Rows from block 5 of the text decoder of a small encoder-decoder image transcriber, named by matrix and row number. Rows with one number belong to one neuron. Each number is 128 + 32 x the weight over its row's rms, rounded and kept within 0 to 255. All counts start at 0. Numbers have three digits each. After the name is the row's rms in percent of the matrix's.
Before each neuron's rows are labels from the 100 texts, of 14848, where the neuron reaches its highest value: "fires on" is the input token at the peak. Only what is clearly more common there than usual is listed. The data: numbers of one to four digits printed on busy colour backdrops. In brackets: how many of the 100.
# fc1: MLP up (decoder.blocks.5.mlp.fc1.weight, 768x192), inputs 0-191
# fc2: MLP down (decoder.blocks.5.mlp.fc2.weight, 192x768, transposed), outputs 0-191

fires on: "1" (13); "3" (11); "4" (7)
fc1.297 103:174174192112093133118083166093110162154057102171116148123115088085093099136152104136110072101148153146113096136106121084147131176141125103092171192100117168099172103077134144108122179118153168197126120117089143085147092174050159122088141109117173176090192106154063127160138105145119118137088127111141124197101110165149146079135113115114120123199103163116080090102143143130109100162151170131137093117150103127163135166133137055170102125204194111153105102140107082111130093166065118192128159122151152071137139172109145115179105111102121173127164159108125075110093113123151125118
fc2.297 086:066115141163144123136176117143129072086106141079156127102164147161137164113108112100168132104124108102172127107153146175158083111144194160125054100143162119152122130177152083127120081130119088097084114180175132173091142076174113175162113173187115065155089147125126129065100126144162175123103141126145141052113150116087122129107159102144110133087193130182158166161133140134144144125096140116126155143156114095125129122091103121111123124112097152138139192093096142125179132120225094100127050098098118175117154101132100233073167115113133121117101091203141142110158133091083098133

fires on: "1" (25); "9" (18); "3" (16); "4" (11)
fc1.350 089:155176096084140115119079119067150132116072173149140109143127067068109157081144073094100173161161122145137137162151152176137154115101093114150106157136120196118155084100099117169108124131131148129123162114126117124119126158171143194088116122163173165082106142127102144109074122106137103144121107197201170162119154148121116118134089133112146118142120089129164097139035130148149144105140108128094089126112160125136192184064165120055175091143126130129130086121164118148053145124169133111167117103084178083147085173106150182160091126132141132147129035164139139072062145119191133144
fc2.350 066:166129135186124181094170139194132153090178178102101154099116181184149108178104150135142087103171100101074104087103124132092150111110149142144159109123100050165201170165123107142159120160141088101162109142086080127129153154089121085168088131109140134149176108137151137150134114112106153098152171099106068097139096120144113095117159160130137147140133141123104161154188107141111097133095129147138186125153096123144087054141121141153041151094084177091131185155073124108168160127100089140129149146155096186154154057116143116094183108134119141073110197102089111155171077128078102101

fires on: "1" (15); "0" (15)
fc1.317 071:089168106163101106129122113112168093079081146112187155136148096083143099129104144146136110105125080162128114077139178149118124146137142143140197060088130142143173091085127141132122094124075126131117109162103124076143138134109149146061097171100128130168137139095091135182138133089189100148116093207167127140100153118099125112138069117100106194185118128134185074061133166105102094090114161079153181098156150137076164161119138194124188126137171106145154138175105135132092059159142076064070160101121161155163104117121174162124141172095139151126144176142062105146162103130137172148
fc2.317 072:098121098117159120136182165124071124102143096089147116113136204130172131087093099156101119159072128128191134187099110118123131079177153139096095158173165123101137194186154107143106095109136157112179209103100149166123121071110124103150170102119105168161147118133117077113101146172181184121139099109088114094132091157124124120122171130100149135091114098181112198168134108092140155196132057134110060172111071101097088183086133087079130106113129096156089128124181098123161142122123124153189124076134111093113126153154103167141157093112144130084148063166150152125105116171175104143

fires on: "6" (39); "0" (20)
fc1.739 089:091207129145136123140111070112128148166151088091149148129105093092114116162142104088161141139143172157092092103118128058111116133136107074126112123070124147152100105149137145057139085177112076111107151128083120115064143167159117111148114189143117092183127131133076123114161094126118160156178090144134163117139154113149185108124151134110147169190114174194163143193088101138121071156096164141146094119142148137123151080115156182125084101164121201146110163172144179074104135172108116067115119147078195138168045127123148112182125155084132120105140123120141151122072180145153066097
fc2.739 083:156061130169092142117158121116152058106120164142085172149129108165132125123142128110066072108082076179148147148139104141086207102112096178157075077149177117090127118132147123178164167122167138131188100110181124135151149120127118150118166071116168159080158140143146130149135148151123133126111140086151125138093139149114165143088150106161201079126154080092139097084087136114121145080123143122138172086139100106148133148134134068144156120152145147127171045067097089153149077084152184208105153116189095107113209181163122121091160104129108086132100124113089119107155091105093161137

fires on: "4" (23); "7" (14); "9" (7)
fc1.360 119:227123093055155168103146133142140107188095127127144179094107143115141121192134117078125118161103107117161134067143100129141125098085063135072118056165112147128108083119142130163144020112127115099075125138244164121123139113136117149160132170157156045124095122130160146168176162119117129121103086194173102144136119075151150094121131172136087112124164119081129108118132149150081127108150120112118164166103129122113153119149094085150126080099149183134193144129104092165135142128098160135123149089158199101126110101088166165180135131130150155095100141132135066127135157088108139139
fc2.360 113:100104134211098126145114118097110123058114116159086061212120150144110124046142103108062138087171131116100184115152097124123110175159160158201157116153143125077144160162106107140134153082125122180149120099118103166103148130140105085089114069101142165147177123093120115143134128075153128147121145128117168109107184162067115136151191112142110136108128107127117135083136137100156127130108155164138155132187141142113151145085203155126176145129106082144057131116188147126116121224162139054155099133109081123104166143171115160075097168075067127127136112082134135134098102154145154147

fires on: "<end>" (70)
fc1.68 104:136087129151128048092120121159121135140164188133136091186130099070173125127113118174142151197140131087125103145123089138162122140139154131088151078162153093094153112061148119128123155164060094108104144114157105179124079129123153144160132144144094175201192189180122103089150116082158093114109101144187069117167177094129097142111075059102088139175138103077167087116050093075091122153145126150122121127124084165138137119061165115123158174105120064137132152133151167133134115161130094131085092137097089121185102125129119144166113144146084100145147129150170127133157133198141176129
fc2.68 086:087118073145103181150143094075167141113139121060113135155137099167173237155138141092136144107105102158154137122167134117090108135151088125109138158167167174152108130180124230102156107076163154173157135108094130096119177115124142106139078134055166125122103084097177097117144135121109135077169151102107149109096132132125101110147127193132112109061164153181112122093165125148150192124102118096153137142137151148129087085185098170125183125132127135149136109138122078079125096086119124147129206106129183151055151085128128109127179121144169081109139118095085159138074095081139093098

fires on: "4" (47); "1" (15)
fc1.12 099:193116137178077155181146164075100183126144111114151111113167132083159160111141143106153135169080162190121146153140086090082120068104115127164148077095108086158113121071145104114094168131187088110147147123103111089122132188121098098089151115158096137096111109167070111172109158177115126120100158182155200174108084110095145157149113119135155119092124145114105140140105083134096154186112094142110119075146076148155166111113164075141185126194133113133158122146153147066153135101051145175144091137051147164149109129091126114094110163122127127144102132154130175080078080131131164194
fc2.12 057:042107096091188089078102092191156097142135140115115124121119106153114106143118145182079112085156099106106086115103135163194125186152100137110139169148111168115139136177127137155142096136137180164141107134138143121119151083105146168187086143118207118144169160109156145094190121097137125123156077086081079089155144109178123097090135141105096141160129147133144122142162169134143147060148141109137105143097167086108076126151093183127103104092088141119155111080119099167090108155225107066085131144177136096110149111180119168205136059144120127118158150110138073154154136139123114064

fires on: "1" (43)
fc1.161 099:088143120071112136099115130119078191075102173173085130087098089150141155146105159175166135114151131125064132132112163118125142157162132187168146147096131134137176149076109138170106100139145176107088124097076124101100124078111187191153156123097072138119172121144132068132124143237130116090105122139181103182186176136161086140160152123114118086105126099066133125110126114128140114186200123092156151094112089139147136083080164112114162074146117106097085144086097149144107118142128156160146123173119124105085126146122140168080128130139142091149139186113162068188146109156129041117
fc2.161 091:093132105162103143123157115131127115141118156090106109144132098101153121134159176074136144166087144136248170117175122152102145105115131155108195122136114091104084055202116149130137126141090075182157130173141133157135155168126083035131111144152174084100126136122175124100143133095068089172125148145109162026089147121053155097141111138101148111129127119159072123129140109137136091089107091143113172150134143137127153161143124113229124165118137150140177113179157132149131091150123093096135129122120171145123127066079127106140166137201081149102110100087146143098096067130099156136

fires on: "<end>" (100)
fc1.201 094:100071125078092100090147133058108111080164100114124102087087163141161123098095185120139138086108129138123106137134128102094164062114133164139161175105086147138187085126081158162158114102091132150107157164149073144080122096146102092143092111142067049132145174150191168159088150082097156155162138146147193104163174146088074167086141112195121088195149117117132143082120151106192163062183148137136105145106147134141138126164084068133108144160168168150168121144134136103160113164120155196181150131157145158132134118131119099112183125127147108119063119085127151155131137089169129118
fc2.201 050:148160132142169160147122137210161153145102170125126173158117108134072133164194098130097125155170100086139135101132152176165092199119116122133150106156158111133097152128150079089107138143167117128158110097127167090135155137108164171129164167102208160103119099119083068085177143179190064128106107123140080138086099114122173105174118128057171168060112135095127169143139118147057118194062116102111157122145112120112113136090146182127159114085068097089114175115122121162113135093137069052046117164097113108126117114106134130130125141136129155128191165128168131101106137135091099113

fires on: "6" (18); "0" (9)
fc1.446 083:093123150183083160137127146154107134112080092209096087146130162153148185064170149170122111047157156095172080162150109139146174090082135174187090154108113230155094143143116068173152125133122146157078125116147138097144097103061084147211168147087091126108124100110151147073097140100112175163148155081113143155113128108124195132166136082124122125137107128139103123102117126106135103072108182138163089106086130155118158114118144139156102123143093124126095132151093144138088143117101127145128137085130195116120059079122110117122060081162131120118158093095158173141142183101137156108
fc2.446 060:153128105111147146148129139086149119106139122067171177096145105126093058156079125058142194199132128176090173059122142110091119188183120074077163118154128105081093136129142162148104150158104110128176178133081132178080133149143150112088093160168172144147103160106125159159164136173148097121099137155121152117137135093111107116102078152152098141129126129127127097150129132150126128216114072151090153155152119118108072129149067118103132117134150147136176083060161101108158074099182107167114172092091064160151180200165123138112150177065129164130085120127095091129138106114138107143

fires on: "7" (11)
fc1.9 104:184146111112110084212153130149191172150085099181107193158099130163133110164112098091154113153152124134139115153138132117119112160169108127106125133139128083150048098074117149159081182086124149117089092115131149084090112153127142136137085094205156115090113105101143147121104106109129074181131097189168119160175103178154183095111126114060091154126120130133136164172124123199144135121174144083186113157187114115103110158149133077105162136104145157122148098075091139175085180157100067092150092136123136065136125176139141157106098097099109042119130119132168127120142153178100128106
fc2.9 096:132124150159110121074146157147080094092174145130174092171136146083159098058118138200052102163111085146161060093130096142066155021082122116145117131137127107180157161192116125115157140197115101100184191144156047151165099195107069139090153152165166101122160111119169118109091143114150154100147143112106143090115124065108089107152100165149138108152125118157119064095109127136159111117100115170107159141109144106144163141135112137150092091113103079129146163165134157153171115139161141148148174155109137094133068064122101108141165129156166136118170151148106136100101088148122167132

fires on: "66" (11)
fc1.588 095:155061134117060118186164133088151168096160113132115180070120087088080178124083125135134112102117177166084143156151142173126098119132101175111123148084137095108094115093088103096073110094160144098121200181192127147116138125129120157143179145150125186144082093121164090117144165093136175126128165112143101081134123127152116148112152135095111086136134121088169104142130108177130176217125105128067172102123129079143110083166142172147144215140137115118151126142144126137164150102199115174149172145061142093157168140119105106067117109084205113143115071134158122106126172118096150102
fc2.588 102:098136088183105102121118101164113112061174111105128143093078087126136058110136129089172112178108126154179099172129096061068142115127190119138136165134120179069185089202186146163144132166137124114111128113130162117147139126136180103132092220092112116101188125140154106100155145106159154121102113127110080167167128145109153112130104123166145143130153063117146159117065099145130107167145149108159147163114102158113107176126134118140080109084150135118119102155081089119085137164088134107123062121158128102113118115137148160136182097098155100171162144127118184021193091185165122131

fires on: "1" (9)
fc1.284 094:102078112205117126081101087139134170142068156181167126090166049095090114150136138120115136102113180124123104116178133152105129103100101151138117114147143094086087132134170081158148112144125102126092080130120128165139146149133080135113129078152211171155115154143147119086114148155151166140131209125126097127133132100175152159129069122177113135168136116156201159126130107162052139085141127128163185136087139115138159125126110147124114159164098157167143200097090089126101154067057135108086158056193099104133168100089126135123071195130074120195139170154131144111120138105118099141
fc2.284 079:165205170068111142172173176096141092168167138092092142133129178143149107086140098090117160134136122174116127156142144150117133135143136110075100169092140123182189078101111166104102134117141200097147166122094124118166100097156166120146148155092063080093148109093147095179125165126173110126149064144099159128175109120106158116135109109121143110169123145123091128130106082130206111159072159137079099066152139131150071126110150118113137086089151082167091084140166165140136108178165146151188081155070132120130054129149130130171147066093185169078098124101094101116158101162119131093

fires on: "0" (41); "6" (22)
fc1.327 091:080187082155171108162098133140145122120086193170149133150131130186123087127190063167113194176064126151120149089074124117153143128145108128082095121124130181085138137136103095126129125182101084119181152115189115070132165153113159167122137149123151123133163088129080151084075127075128054135130149133085094154142146149127152142103076095141078141118066112109121110125120102152127133118137118137141134166115117115122184099191121190113064159121087106103194122108163101133103147113105141134063163179087101127160134081114150171160110172130094100079113074144160136111100108167207146171
fc2.327 076:185066181120045139118167151079123151108142098097070126127167134096127136142091165105139104062169104148109138119147138133160117136119174129182183131147113071150133061098158149129128092093135148145127147139093093172129078088116107083149123158093117201107135104086149107176196117096153164126104076104139124094130145172125115104154154127127160129128153154105140172110186114150121109155123094127072137084182140128089075186091103084124132122137193202107060104136149124133193115121119152164155061078156072155177141154136132094110128139158140129141146164122098104180120185110073166103

fires on: "<end>" (80)
fc1.387 099:107151129138139158117142147124115133124073137117180104098135111153137181093119108139213125121137155092109123131073179169189108071118159095128160099123149170146175116156142080137100125142103170150129133041161128179161100126170111105093145135162154161148115111137118092105184136082136063091172126128075117106101138131138061092135127171052052125158178093137122153170175186144091136143114160117133110187086099122149139123144150157130085070179139061130149126170070145109168120153122093123155083113122150154074145148107097088175141114195129074151155165096106127104196115138099083140
fc2.387 092:144169149138045117089113164108050084150135130157097150147140124123103099185124136115089101123089104124088093150126147118089111130112101179095115126121097116122133157119153122198150096132168118167155113140137062056123140145114136170173198154091145106142108136130179119149081182180144135147105119114095127152166138121102160117159143149164172054102121212149113037092099109142149105106109134142137124135189159162110095155119109116112125141178077089176173088100144128159112145067160172169085133145116087133133154150104160096113154149103091218120120101158048100164094152145099171130

fires on: "<end>" (88)
fc1.748 112:104096120151146137145151128158179116115121095139143182159172174096108085107151160178152123152115081134111159115124162114132136144183080172110202152079092144070103140106088108121170139140175098207103112082100115129109079085103108150183092178167121091116143135096123166102072082147220109167128111109117132084109181121118120127081104065151080150166120156122090147104122104145057086104129139115077112158140098105150113160071148116119148050107189132196109096116153154152132156097142145147089209107121116132097109154123137143133126170111181168112166101149130151169097102088093123169
fc2.748 149:155157137079145128137104145086132180129104179140117115129132103134166071127122126106156138152152136149106125139128132153100097123109124117108075107155159187197155131146155036175125133108059157129126138175123099133123165140101065137077154129055130168141145142107142091176160158134103082057167095094135219093131154139161161095122110150128118127079132031109149128152132111043184090115139148097139145093088173151049140146114094155091127176136127108102078112103111119148132112109179125148163067176178159117144114155121098101178175168111095096140106157180129117134129123191096145141

fires on: "70" (10); "74" (7); "20" (7)
fc1.512 129:132107160206125140159127101166098180136138088084086129034161132108105150092123128103145156129154097093154119078144222108124153208130079111139138146168079188121127158106165119120106111077157103098172175118101101137112086082142146130153098112128088138116104064146092094122079147100132097143145138131099138150130164136124142109140076132157143167135127153151192138040123168100096116186152083131140152124114180119074113163190148144141121063139104166106130116153126130125126098148135156171093160127093071139167127122203138139112126104085151118159181111212130048129121102142164144118
fc2.512 127:102164074117132109145135120168119102148185124121104154207179135146140159137067136116148171121087232127095201157103147090174140075157078132142110107068146070188114141140134141091080150146125115150157124047114140144132136180117177113143123125123103144175141188100124128169064128101171061101156153144126106161097141154103060160108087162113147098120129093103103192145160129128169144106220140147124127084154139108146109057092097122119109130098092149127106117140118109082143132185082149113147123104129093103104147110113151127137090140056122126194092117093134140177140170115144127142

fires on: "<end>" (90)
fc1.25 106:118101144125098111121104123025063139144176126103148079042114120088107150179058201147100156103196128119116137056155100157098130141109134165119167138095123147160149124173125136146155149083118131121132105153080177135095107138166144133171151082146094107117106160153133157091115105125089173060134111145175163094134121125101105103154104146147201172152065143147138122056101141139162138148108102134081153159188119166169133136056165130121121178097172131151103076122099115128141171130134070055129105127156119146097134164170143116081121144135122104119152168184192175151148092135123129106
fc2.25 073:128163129084171154125148127198200117148067113134114152186121135139100105087167047085101106125104148146118144179072175093140181098197153098144135104110139125104116129108144085122105093186117129150128126117110095127137145134082149146090090182090162106159159106127114107150122167138172108187122100136076096162166106197136139183138123131131095121075194131105109116196129122086139112116158111111175128103063131105098136111201111162124119073131106182099197143114178123165093083128139165153138138146099138126085114100091136127159142097155131169106101092111053084100114210113152162117

fires on: "2" (11); "8" (8); "4" (8)
fc1.357 088:100167062120161191161147099121154127101127102174184075084104137190149145130114131131138044147112138150116124120121126134184132087131114083114122148148175109127117120145126177144108137154146079110097097145118107136112151102139078094096054114112119129120189152121177124169136097112104078069148090126172079134103187104152068150136187107084123156094098144117174120136182113135109078183133195093114181140174174139086098160157141141144175119135209105168148144117157122057073096103152105130141090103119082093064167104120134080129155123131135129060145142101149141116066090159162120135
fc2.357 071:169126180131097128128081130132127105140128095089071137164152113120071135075124132122110145146082098128189088139154128143083116154169150122102077165144082143129131105109115095095199086126112185135120175098101195124151153114145111112153153098116135166149081134099042145114100174106128166187042133134101184139141077134163153127134095140148141108175154129152122188172088091113175179055161110140117077157099068126144112089109113150191099095117094173111092113125099053117177130138112143156101160180159110130151108118135112164134114112111161125217130142144105145158159111108083197132

fires on: "4" (16); "1" (13); "5" (11); "3" (10)
fc1.295 107:098141109138085103129170116105178136137102102114191102124185096106134181117136130161043085103182062131167165172145080172087113097101061125088136177149101110153189123133161146132126101156146143181079074201122108102099150101128135108084111108111103103122107106094107116142117139142145083133083124128170167112162073122140148114134092118145146148135144120133135097151151102119098198093121124117115179160130083071148149162104116115141179114179142141161094112071163088167122110120203184134169124157158172070197129072148104179145088133088159071128172149068150106136148127151133144162
fc2.295 135:150108051089141184201085144169141134131164127123124041151120094057112129151133132111034138137163099100169144192121117122138153135159146163147135158073126120103170122178118133133108117108132096095102169121085067131145100118186189170128135102114139149069132130096138081144160192116110137127151114110111093129080137153147116146110178091120135144068099124179078135074132108129111081133151170158153080150168193149136130155142094126132110109121138167108172146144082111151103162174141054143106182095149161073119124146103146143225147121130092173129125108108075086151167126111101115103

fires on: "6" (20); "5" (12); "0" (7)
fc1.670 089:130121173201104094131166109200120110090094076144142138167131135152117149126175116127154053124128130134125166121153157091117073093193157132097116144026125148128120152110068085086104223093149114123162158125110077102113141115150100090143060089096143136123137094163086148105111142087147154119074081139108115075078146100115131146110065118133169183119083170051154150175050134139169147094139154121178160156186155106092150153173120143109162122151132124148098142148158125149135141143163157094102105163077087159159089115130123124118121135145160123115119193134140128132176133113174084157
fc2.670 089:080158074109129124143090099133119158149100169090134061135209107119093164154123165121139160114159119105188078151083095170138157099128121125090130152165114098125169105099193169160135086183098156140084176119177155171144101140066131158148121122221111112146140093099164069175117166152165105102127168167127084125120114142115149157158158085093083071139157134168074146113147197122064161155139147101070148047153082098128113095151152114146142128172127130124153093133084152109172152106112139158159135148154136134146164095134065089116135115081031129144133098105107122146139125096118126124

fires on: "66" (8)
fc1.601 083:110172136104168137190145116127086183151109163131138118061136143071109124101153074131069108149163109110124186161127073174110093091071080126140068115100151139134137087104151132055129142177103143106147108110123142126137152096118091088154110075145150144145155073175079098128091104137166175145077148113124100115144163138121112088129171108082150099113142086080099206093141109112199129126124170124198182132185099088065160123154118175146160096112117131152115153140118147150122138153152193123068114155084077133087118109160130164103174106104169145104135120200117155118117126150105132209
fc2.601 091:156107117122045100174109132083141076128171134071066087189157142091099127129094095075142124082052091139123155124163092074149141096091176174127091157210149107175128052133119119144113111146142095165073148098177124127139096161147124141140147100190124128167175104135172137130131108156157070150123100138113138100049177201141129131106131121184107139131145082176121118155143118141170165173132095113109145106146113144154145105113102148153095125126133147089119167196092126132069184156140122152142112119134100181181148119132120145138155150105149077136133107123198108140161068114099085080

fires on: "66" (11)
fc1.394 094:157197072167107119164138157138113123155116137206105112209103128098163090108109139152114132152073077155056129158123134098195149121133132142118135166201126110113117104117138162163166144110109137124107189101162082076134090094140106040100136174120143140120096111125160158141176088195088148116122102106064102099089090055117120094125093152125144141172141141142118176181072099144093108128113077125129187129136115167136145158164115087154151110168058137143087120150146125194156135104127141181121178071140154118125100089082122115147140151108124123189112151149118120096131123151083146200
fc2.394 054:111070176102158123110149172120129122110123114086119178058098146160105155154124092126139150109201146129194098089126138156038136127129120118165094116064143132101122172150129091102094112150128110146165096183100171164133167173087159203136133096126119081150150150141098083129098154079139108117117167160191118167174162194133141157150141123145111090092129130120150095085192164110168124164141160092123085151123156091140087071090152143068102116088198135117137136107097129102126079150118141090151073204084132129124120185152132126113122118113127128066124115074141144176175127095170091079

fires on: "6" (22); "0" (14)
fc1.716 104:089177168189094113138117099200181121171112152125141161179105219082123123133132140137131116203106093158126133107075116098118121146120117082104103105130139131125086129105150097072094167140137128125088150148172137059079101066143104137114127171117055108129112115110103115180119162162136151093100104195110110104111170129103124139103109118088163130146132094132163158157115167120068174074117146131111148143090120129118200137151104131138107175204114158157141099202132116117128113161183094068129105109100134089091076118128155121107068143091220097164150141121131135154151189108135075146
fc2.716 113:089145137058137162087133121161139166111121160128145208100124169133101144093090167102064111090138085092073132138157155085064059132104134164164029154151169109092166087115160183115170114094134168160105071129164095092158111101177151098116119044107114098129185135079132111116146109087123108107125121186131092167119089114119097111123179139141124130131113185120114056148143131122132126093141159147174114171147096105076115093135147142137127119157131142184086156165144128130153167101120191173116141099169190097104163143142111160136118186127109120185104160168117128110089133131171178118

fires on: "2" (7)
fc1.516 100:113147127133147175188107162147169128136136143130121162135158109192175157116126106134067115138105108166128088131121119114115205119085095145094085153138085135133082181175088181150099140113145091048140152129179129165127060148163174118108116109096114212144109169156133086127167128115158076088087173066097149106168080150087119147141103114107113157141088177179075167165158118142119123086118099116126101124178137064122111182165129128182148099183102117108178121133111126183109087122059151135110102151106097126122111159084110134091085109161144134112102137090126061135114134160061191121
fc2.516 097:197094145117121100099168138115114125160141094096154156115111189112053089163096137120180138131128132088127139142169165139130126114177129151127171148165150102084140100081137123152115093165156146125124089157119100080105181122107089165173060169193122119100107103122143136137102100092145113187165146162122115087045171083129101081127108125130124115079107064121160194115125106153120145146135140133120112153072181213145095104092138144072134134109162202167134117168142069100100108058141075178127131135136146125173107097191091131110134166165115167130110126138122075146117132106205082161

fires on: "6" (19); "0" (17); "4" (9); "7" (7)
fc1.436 089:090093204104091152138162088151121169185121101108141105175137088064139154142185177120111132097106113092101148086192101114113100156143150161104145182179156143194127156156077133091193110096152119184181162145154110104094109103137111114127076118129077155161123113094145077132153124107063118118135144138136138176200145145142072125150153109098147135115049121202117139143148149119151182108111162105166122176119165076102137190093165147060110138128137106143096119183120150088096087097136095104146133119113167120107108094180059187150116127104124098094087116127171140132166107091117116157
fc2.436 075:185160116157147110137102139109165092138174135169135125073143131189134132097087093144109128150170135201159084145086124152147154127116143156110093092088114149104120130105136130153091091108067077126144087108038142198150118077083078156137141164138187087121135146126092097112111120134195162152096085129138133094119180078151124112096092120125072095121135157135184102209159156101151102105101130162093171124114121162162103069191105116146149091101102175113110125096127134137093163128115107124110126095165192114132181146053181108120127128137153182139226128115113167089090148167135149128

fires on: "2" (49); "9" (12); "3" (10); "0" (7)
fc1.169 082:154101121110152255147115099151171140132101093149132111139125137153096148112176127100109138160143081172099139110122123131131148061160188127124079134145155134192187114135120078162112147047105079182101149124172104105100113149148117107120139154141129173073095103120108140146115167157121156113166116103116116105103157113088151165099148132131132095119104143114138117179134059123170124158098182131136067161116097108143118120177136135093151079113087108150194140127191150140141089105146151037165127106072087139122097141134177048083057059112163106109146157152170121154137141105129158117
fc2.169 053:130173147122094020103110145120091115134148147105152128125136154064154117138063104138166099108126179104126125133139149117102113148101044122149161127075099087111087152125107191076097109194149149109162104142112138127151115150096113150131110120138145115192170147140181103124142100107144101139119147169166150166159102200158153078194111103157163160124142120077121111087146214113122147107118063085106163049132173139140150134098131161145086135125154130061080131121094120148105142168114126198079134163215135128153144108150086165154170181126092126148142063105118101109089142141101114132

fires on: "1" (63); "12" (8)
fc1.106 079:097146156122119123128110168098148136106141131174106107133110163126096094131134086163123073202192147104125187179089120116143166168131131080104112120129127130134169122193129086120143110124081121102100121173117113068155154134114123091128158106070070144165172154154124143121130115088174064163114173139141130153108159155207126084144144089176102149113112181082093094093133113147101058178094114104153047152168174106157093168079128140168111111161143112180108139094113146163119161138083088144086111109163091069105104104094162132106175127093176185092166140079191103079134126176105115139
fc2.106 066:134117117116159099105122083199123088119042117106139122111124141124136138120140157070162180112098122158103053123142100141092110119147108164159178095088142151135059123093190166117115112141175144152149104088164096146159105133063162121116107119182101098086118119092110139148125121166195232139164091095134148075164111162069157159110117154108104093112153089162174088184157104093142131147210154135143190132143106150110105133166123192080156123077106090107121129088152127114122162131166171162151142083126086117143119127161067126105175153157087080178078130160115141160112159124112123132

fires on: "1" (18); "9" (14); "4" (10)
fc1.725 106:122123122130072147171125175091096122078060147127133124138097164095150157224094175128104096143166137209112157124056126143074101081120119086125140139119088149150168119083168149132079093073176189130145122134126097147134149092143132156138112140170086063053186138144102095123142152148150133113090110113201146070116160167113087166122153160095165130120184147119135107038108115129120131134126108123154121173110112176171078093145127107120158097112146184086136160161126155132128129132164130134121124138165158165184055125148140088131114166093172146091105158132109152079160167080102104107
fc2.725 064:121152116107177109076150110177152119153205129152109158085162100132139087074175085118156155100097134065132143127194155132185139180098156169107139162142133113107103097158113090134162136207087053156117112102128091096164142201094150076135117119104180154146143130079164139135127092087137101138168131163112111176161119076134146081148100125122050085121097111119127156185180121128130165106143114137094135083183147072106160195080163135169117155146105103141162082072160112148138120125076130097114101139108098102096198149106105133115142105145061112132149156129134108178098064148143124141

fires on: "9" (21); "0" (13); "6" (8)
fc1.142 073:143124103123119153140154026107156059159126122123132143132133109131094154211123132087149095073093096091146148155168109152089137109146103133178084138173143137128164113212151076163097162097157095132100147117103134093111125104169114052141140162175094095081119161157089199147102109111106140114128100145120206146152155081167134123129116119159074141117140151086125137104095171128120122113138077097103118099161178107159122073135130148157165124085178107169098102085072133148137156157133093121155187084147125118169115127165105132071141183187161103128172051063119157128151131114175152130
fc2.142 045:097144143155133092136121241124103172091112121132086142098154087091116091040145120158112147168195157130108135112080165138146095152106163100103154125072090123162114119051104140097123086120114139138165113155181136143113148143112144187122115115111160163166135123121172111169138139129166126157140157128165070102140118165068122136158141116100172118103106089174134111139146115146188148130073186199132138128119111120104123158137120103077105125146085147078151154170209089107082133082118189101099123185102134168105127127104169141176127070040106137129091180192116112148089115138095110135

fires on: "9" (52)
fc1.453 127:152132100144141105152123156078106104098081167130151190141131086102076121117160152128109112091105090141138119168148208118131139124104112215075103190111167103135126180149085144154105153078157166159094130132122141166058146100151087113163070081139093148104116147138079100146138147085149140106146194090160183179082136103132131169095149057126134095151145145136133119141111108142157153104184133101111116172138120122146090213137085104087125103162145145131107103147123141126089109198061134106110145127173139143069129151111086168104122123117144091037164124125225141129117106168101086136
fc2.453 145:146119160103150170112139162140174108168190090124133160176155127159101124106113071122139123127171192117104146145064089167120123093147090098170163065114140105100124112095166149076149115167109083143106117136097072171132086120158188146115144143163125186157122167145150099118133138124182089124171062174142053107120094113106164080133122153154096091127190161114126149136167175107112089150098130142126186109138161161085150072098072141123164156151125119146177132112098129174127168124174105094104137116130125062064135108138137108095194057104108121097075143133151113174141087051116152175

fires on: "6" (20); "5" (12); "7" (9)
fc1.602 109:090162123143164102169089130111060177151077121115127179107190128120125159119187089112052104128091124130097134153108133111209115163127133137122062141121083105118091117167121130121143176115136091082114145129104162114151128092093143134173174119040093100154171095116074100112103177123126115162114079132068133108150182131134139109131171133134084116152130119129108089120147073166162154147120128097084128114156093165115179131139146152169083125189115099179114175099104171173156136115084126098196154186136107087084143084092186097145167156114184099106171194162147163102103173137113099123
fc2.602 130:192155130116163099159108139128140157122116124077122109136081158129082098071141123194162201129180132138138178121095107087078127141152097168142159136098173164145140153097104141114181191095087116124120115170101121068095106162157170148125104078134145137079056169141125161086164163130127111035126030159152125129160129130171183132136039150142144088065118164180182175128109116088080114140193140155181120116130157121105111146099125131134132079095127106156107156119119125111143128146150156130126106129120144111074153114143098087137075080110096177137171092117110108133161175146102143088

fires on: "7" (9)
fc1.73 107:131146175119160119136160145095150141178126147128063144146135105139127148135165110117117154145159074129139143073097178112114124143102115109123129114112137070186111099122164116206139080142141080097144134161160119074117101161140138121155153133151152150132141145135209118080130188099134130133174098177113102089108107142142114123155146154084122100068122112160134139106071099120075097145162066153127161090169147132131116179112125101133117103211118155100109191152099134134133149067130071120175129130069103051114134107176093126215160179125132112126126181165121153197064131147129035070
fc2.73 104:121123093133164181150102079169133140161135090108137115184107183161167163064102106156105108179128153077114118122133113164099080108176145162135123137190045144114197163099136064101161114150118155138170083131084079161135157088101055118132113122125147151141114111186074151105087092131141101134101117108153074122145142125123133124091168105141091157136115179107112179084203119151137120137162151140138065128074130128157160073111182120172091168081146119154117140103105116115085157161171159141147092118169164130139118169146118121104050082169157129088120139124117134048122145117150206121